config = dict(
    activation='mish',
    lr=0.018,
    momentum=0.9,
    grad_clip=1.0,
    decay_fraction=0.4,
    final_lr_fraction=0.01,
)
Rows from block 2, named by matrix and row number. Rows with one number belong to one channel. Each number is 500 + 25 x the weight over its row's rms, rounded and kept within 0 to 999. All counts start at 0. Numbers have three digits each. After the name is the row's rms in percent of the matrix's.
# conv1: bottleneck pointwise conv (model.blocks.2.conv1.weight, 160x128x1x1), inputs 0-127
# conv2: growth 3x3 conv (model.blocks.2.conv2.weight, 40x160x3x3, transposed), outputs 0-13, a 3x3 kernel for each
conv1.48 080:491501509562490565524493479489515515499483473476489514515491500462512527483481493499496518540513505480465521493508488471539488473506519506489472530488521487493478494481490495512506504495481514558513518525510509470533502501476503516463524498515482489466444479498490456467486473519469514513470493505474576521565515536493531457481489479521472481557507492536525500482520512517492573526490
conv2.48 061:512503480507493432472480433498492486523509492533537489496522543521531496511517492512489469527524479504473485512509486478509491513481465495479482466462480505494503522502483517508504486464483463483474479519516445530518484515542506484500544497528495533497502524504465494479524528491521533477475495480464490497484492500507495540526514503479461494491528502502506501526529517490498487
conv1.49 107:533490486498501437504503485505476498463514507476473505546509448541525525485508477454463485496502485494534476515496495497539481484475505521465513500526515513490508497519533481493479532520500484511480509513490467495485514487494522473530519477493502550523512473522487451573481525456476508495484551546482520480562554509516532473463485502492508469479470470519506500501487498531491496463544
conv2.49 103:482524491469550544449432495530522523502532528450461522524557485509488466516500463467523486513496519506484477514585543548477484510513515529492575502490522488540515491485487485498486503520521510474486509537471511481516480524478470513503499501482507496512536531505525496530486467507490510519433483447476498500519520484509494495508513499525499506560488542512496496505517507507521484
conv1.50 103:515508491518516536539471481517508516477488492519470471534499460524491493482482498509472453490475503529505518484524509499501495494529467530501487507500460483532512455537511522479478519542470479479492481525464505521517516543515512502453521525482484501562502449508502494563520502517475535502494485546540456511516498486507483461489484506488515499490511540559463553532498453544511490499496
conv2.50 100:476484535497533511482483498493508510456504516501463521539508475494459502501497473486515530537484528483467517491544534508515488515516514489496557524547523514513489463538487475503467507503527531516498529497489515492532489455486506467519477490480479527509537575506529481505520482484489486492470511487492497531503522498472474478507477488537523504493445488490475507470487531487506527
conv1.51 091:496539515535517521481517468445467532491488519511489493550539519516499459500474486496483475496515487471511508493535468483524503495498504509490483484499504515520511503527517464471528470572520459535483511486472536508534498497485486496555466517497513506535515500525477467493527518533454536493479528476520535506507526530470451491480494479524463549471491536445487518520499502531482501508462
conv2.51 080:487455505468465454502536466476504527489497482506546506502503451497537444501528444472501477487525488471468492462512521516508471534468451511526493484501511505514498490452471512485482499511538450505489504547520523510472508525495491497558477440503496536480476539503470487464496506514473460509473484498499557487469516501487473445477454521518470520492455503496498536494485516472492505
conv1.52 099:511510513498513481466488481493524526453471510521498501549512489478468481510492515487490541556510492527535503482474478491455530505495505495488475466511499524482552506510469542511509533520483472523519537500468510567515524494514483540486452468533480477525473480504486493500521481538496472528514510523494507479460560508444550519519495494510467483495511506457495520473461515481474498495545
conv2.52 089:484506456511509479498514486471450484502525479468552504514471456488484533471477522488467482481545505493475450464480467473525495492493458485546511487548529506476483498480461504467495490512493471513500494527521527495459496483521505490520463465529499516502513567538501565501502513492488486467476505525502550528495464468501509492506468482495502480472507487495473490470498502466491511
conv1.53 106:482501458494513519481505491499522465489481519497525510514512502500486508488455507492481520507505498506489523494463477508503495508499526490516499503513455482508508475468494503514449501448531508491478424512486526513475510562498469473480458503485548509494444500495535490503510476544506505529507510575522515535468557502503514507523506459442449486509499503552485491490531478451515478487505
conv2.53 097:523496480506487544479491485476489517518511511504563516489491449514516475521500486513479502516504499477491490510508493522446465515502476487469472496525524482471474492508486470496492494502511490514502467509470502500487456488489521498497476470470512529497511517505472508482483518489502494492477515513513497499581460498511552511492503489481527501515497475482492478495498489473499501
conv1.54 102:496519565493516515492478489492524493521515522528489506516510483511495491507469478491509450467474518550479498502498481474525502501510514552532505489547497517531520505505469486506490555480512519532512495535528494456535443475492458475500490490486524471545479525522525455541509473495489533466519499480485480499507469465495498509462560518518538464450491540513466473488500522506500473520479
conv2.54 106:534500523506524531520538534525485480534461535561477493501535490500519495513519512479499501511472498488501489490507487494530513484510516500522487514514495505519509403567572557425427569449468495494503500412546521567491486408465558589387486524538516487490509497492495505495498532477524514522471476471510500478513492541507493492487492528449497483506472486510501503525525505490486493
conv1.55 077:505492495542511527460480475497496476502517491515512524489492506513465488492500507478510511497477522481471510468500486508533506515474482533505472515484518519499508586504502495533515509509477502524529460461462513487493496497488512491472507542534526479513497497438473468575504503551463502501510502555523539510505490451483469465515482464547468506519527538524530514522504484534508542526472
conv2.55 055:481476455526508505514523483533490481521480491516537481477495483484514487500491512509479508554492496519508503511510510502513514495443492492508504490496509495515451497509513528434477545461491510491507495522549538540513497509505474528472468499498483523485519568529436504438497532519511537516474498496493485502515536546502563494457494496491492498520480484497522494485511501456464480
conv1.56 095:466528485502497521477502468488494485529486487542491504480510518516465507480498484496507520541508511481452472499495466447484487506513488527482471493480537479485487520517563500541485523511516487520467478516516495503471511526525530495497449514458482478474488535507502493515495484495475502507519508529507489475453529481535498483527511501535490430458467530584486459470481516546529511526500
conv2.56 091:541499492501523512471497519507485513533413517482497539507507494519475527510459497476496491481516529487471509495530496525484508474486536466479493488518494476486504508473511472489471519514479531500521512543498497540529499498494495496481482488471497539504537565532524553517501477518509511521466517523459550498493458553488528482494435459447551483502530519506494485471517511457507526
conv1.57 113:496491485493501522484470477490514536510480516510517487524546510513470497487512502497498470459473478516517503508483496482528497512485467474510547499502506506450493504499515465494509496549501505475553531466544490490538457501498503465496536501508505478516549501519521494479524466485509496540532573480474489467507492478453465443491530528509475502569465492504522514462482530540533522518524
conv2.57 115:470488491504536476491511496549486514507496510500522515490460496482523505481518491486490472524469487522492499470488532479486501517467515492527510546528520524552494470500524492458484546510502517525497540469504521520503511462477494543485472496520521498473503547529479505490503502514481482516484489494498522491486595457510437447471460460513507490455488507469481510450470505499498509
conv1.58 112:502534529525512508483497489515509532522489485492474510486501480500465482513487499493514516489497495543567511495505517538498456499496501498502480486471499506504480485493529527515508492520485516522441520492493470476524518503501510495467484550502485476451528471483454440472519480489498501514498524465479382508498544532513512551474497532474513483503491516536537463476526492495476479486492
conv2.58 110:505516523521500503539496509493491447489517404492467422506526482507523473511498484495446445499481432488479464483484467478501487475499496530511588492474553497496578502507477509516500479493515478485515476504537496514517490528539491514573508504514498450493481485506509504493489500523517507531511488489488498485483477490481505465493463468480459446494509506494507486501525510491490498
conv1.59 085:492503504568504512494497508526523490510550497500497496519505491510566528471500522521479482504528510523506489476520479486527505502477489478485495522482490473496508464475479510533508500461466486498479502501517554490474524523493502528504492484478525508506514499517532458481476472477517496502496516500487482529509478512518564450526483479505543504470524562563473478503534488576479556516461
conv2.59 063:513491447495515496515495478482471533529424539501494556500478529525466486506487510479509499484503493475490478498476488476498492478480482483510478486514493483481473512476481514509472531530489491473504490567507478501502484482441496485417472468445477561518508550557465516526479452502486494502501539512464488507468452554504475525495516505486479479468473529502497489491483491481485502
conv1.60 106:521498474487462473469506479494486483514525510493482529478508515483460493519535508502492501518501522533503468518512482488519511491508458508472496455506548512478522479513470524484478489529548504473489497466468481526497560536493481494491535472551474473544503517483479547552512501510480432529495512546478506535462519530548490524525500526488526475471484511540538482476471510499536498504483
conv2.60 117:507508485545531492475507486485533467480522488517453478527553486531491532496488540486504503457502487508486481492541532497461501466441525493463496481515499455489516493464512468510526512528476492486486462481462474442528529485537519463507486525511492498518512462485510502484479505497510508536487510505467500488485470508489485498543457461509506489520524515522471483486524493486515525
conv1.61 094:516519513519473523464515511475511523523486499503473529508456527493511494556500545544510528482488551505503488508516506489526519514513525508511490475519475480517484463527497524517486486544517517487469508482498514508518488484479457546441500500462503452526517513532514505466509487529470556491520517538486528522518504481530517529481451502497533488470490483484543499476544526515538472550549
conv2.61 093:515490501490501460538506514491480468514456487544470513512490456508492554477488515508489478509479504558487479452435462487515540474455480507502479537505515536496509472507523471482521507487437480464526472505514512510491514489506545504488477562522490485456483457465483472465474493501482526493476507495504505511455496565487506483495461515460556452444526490531518546484477490483467508
conv1.62 089:536489492502504480487513473557501485518571470478468488493534489480518470499487516562510498500505422525537524533504473493517514468519529546532510490476498483507517544511492512474484506498508536513490519540485505499525482498494510469517512538507519494502480470481520514496506513508510504512507445499485500479512554514545462473472510568527566518478493517516525491501511542507501516511488
conv2.62 085:535532502494505504482481495512509498540466532529441473491564549476528557485507497488482443530519453532507475513488475498507507523484488533530532507509501490523507463525597515481447535468452490463514489458484508516523505448441514551501519561522504461452514459465493481507493513503530550539498481466501530512534498533507498500511522508502526469478481498461484502460499490507510513
conv1.63 091:488523463498483513505526489489513508534508502487505525516439493532466504503529497496535466489493535495469528491479479500548532486520475520575533511540516478482555494526526470493540512494488496463497505504536468513508514492516487493473488477478447471520481494522540524519522518460491495474515494486495481456494559488487502533491558516513503541508491524502546514518530507495501495550537
conv2.63 108:493508506493517466493521493493471494544448498542485501503515538471553554484509540491504467578485506537482483515510490478466482490519528485517516503507523521524506419585575488453458549446462515491482500428514498530510474384456540559440494533471528440477439433451475471476536527505533546520494498471498518472506522496507470482488480476477522493446477515499499508472456492505489509
conv1.64 096:493522485470469475519502477503515503450515508480449534471520534477446503497479485479492489536468518536500510497508514481503511504481506508518469507511510506487480520477499534466500477505522493511521481509531490482526516499508463460513515531532511501540570507515487556552503541499494499496515557493498518526486545519534461523527499514506475474500493543498515496523466497474418524491455
conv2.64 091:490502515475473479464502493515498481433529469444488503526542468533503495533531514501503490486500505495499495529537547453413491482459481484480497507503495484459514496526472468464481502477494492471504482490529483468519527542542522463507529490519484485510477431509474513466500499494507507504521484527491498517477527506492521509531456477481477494518513527471484504483475516531496538
conv1.65 098:512504523508507539505486487501484494454484503474472513486540532537468478518481526515523537494491523459516491464512502508525542517483535543549470498515523493545505527508508497468500492510489546496525516544515486484503448512516509486564530503469492488479488494534495539489518489460456489494538538479466519526462537475502488537482545516518487488473493523529508466462537523507520472503528
conv2.65 097:499511527489492534527480500538473478497465469533470482495552504501511503509491517501478476532463486528500478472481504524528500495475502486514514530530517486499479401559557549428452556426477528484508480440591510573514491472451566571406513568539493478488453462469485496486548528487522539490457459482494514515455483533496494478527493452533496471487506485514488501507493503523497490
conv1.66 108:527503500509468452483467507476480428475558529486503472521467523493502504501507480496477494507485450520488491486504504503538533534520490505561508532520487504540534478517505494483480479496501505443493527515530485506461514488490471476495522525520498503511502493474492518502488510495521507514470455504501512479499508521471506547505514548504476513507545526533533504519453565487530468559474
conv2.66 113:470469504495534461478423457502486488548487539517450497498574541470510526519509480513490474554488474540512472466486484490516480501518505523505542488471511497485536456570551528474460514446441499453486490437527491539519497494488536553425494529503503431474472439468488491494542555515555603530489489475475482502483493539499506513504499500512521508517527534501491489485475502479475495
conv1.67 096:515464506481495516499501496536514495490528488489500504490460507521484474503513500477532493478496508491523526508477475495478549510496481520539535485542480502492546523500503504510523483486516500534545493507487517532512520454496491479564469499476460476496517497479504503545530473499502492493501515476496586540492490477527485465556500513463556505544549530513535544518483460501541480524506
conv2.67 090:496471517493474475515490474509477468556426492527492489517529503496520530488498508522497487567505484557504471488496506490501499487454513479536527503526525495495471484568552518455454538435484475459492474469540497536524479469446521589446497507442508440488469435466451493504516530508566573517518525485539501482456548561474486496513497461512500460467510503501494494471488531485477508
conv1.68 079:470551536502507464501484515468509536489508502530455503490559470511492542506511506516475506484530474498499499510530491490508531487527534545543526545516474468542488453487466500524498525514559523478498506484495484504549481481472487473563518500482453467506506503493509490521517514517503472504539552526521536550488519483528510517508493511517531516489484545479507513485520495530526485514516
conv2.68 084:523479474487493520482473498516477475575454470563513481519531507490511508500523482490501464536525478516486494507500509512531512473497509507537509538532527507490496431535588526453429572454444484478512501456509504546503511439456565546457500544533490488489456427463471478533540563524519521548473471490480545520476486564468491477457466485499537486469479485470485503475509515498517503
conv1.69 090:512526483502479485493473526500504472489498515494491510483498494503506482524509508482498511491540533528502549501468466485481487503475494529534530542499452516491503502525489516474462535504528490530494479548502534499471450512511459485508502518491524491494541519503494518492501459475516520499534498575503520511521517481528477539433523521512476521529471533496524558431515482504502502567492
conv2.69 084:502493479535526475530480466538469471567439483538471469460503514515512485505517498497497494524472493545487483476487485502493480485477497502501512529506533509520509446518536506475504551440441470484536447467540503541531470474481505550443484582494484465485468457476467469490505543506517519501486505485510502467523484534510537505475501465455551515506499480492501487489524515461457496
conv1.70 111:508469479489505507495540498536508494511515460494483507525519483526488521545545518528532498507497540506514529560477489528477493458540530510529450538510500484513490535468505501516470496505478530507514490482481494519482455486480439436477499477459481516472500463480542546503524495511461517508528512488508504478487506533522542493476492501473516508474500549494535524479500518557524511506513
conv2.70 128:509503514479452526505467504500478483535423529552422521500531530490507533510509499476491490515477497520478480506472494502539479497531505503535520510550544476552519432531566496479469561486452526511503497465479525511527478432459526536378475567490507498468481461478471483489495523533515574491490492494486530536485418577495478484527523493533540505521524522516481521489463506521498520
conv1.71 075:505529508514467508496495496507475529517487515523466509491514537495481480529505527541527465472492507477492541503527483477490505511486482510540519476499501527536512494495530484478518501479567514491530507494501469537504507550497483503518506513535537491503468476528528569484505548491471491532461517526500524510486542452453473548492495485520513492503547550540482495495461515555535517508506
conv2.71 071:484492497499500475432465454509481473526462499524478495534558470478527503496508506514514494551534496544501497458506506495470467495465498486478476510501512511494483432505541503434457547447460508481481503451515484515519518477498532545447497549516465483453448418450472446450512520515529548547465516509475510515517493549510466500492498488512532501498538501513478525460464531482507547
conv1.72 118:526547551493519461498513500458527505533518540436511473508548517481511504499480513506479490492480411499514555509507529492496510512529523529571481515509528487533510464505485488500478483477503526496488493459513479509512495475488511469541493520484474503496490512479458529510511501496541511477485514535521507477477493469469524479520534507529518539516521551505502518492529540507508484501520
conv2.72 145:511493493513516497479486474536488491543461507541508502499539526486515533505493491500467474560491494516505503484493479481520493480499483514545528509532523519515505431574582547421459561437442507469515467427536534566524485425441579566407514581529486477474472444456467475485537561516550582496476482467507516500528501557494517510507512500518493492487479466488488492504496494513491505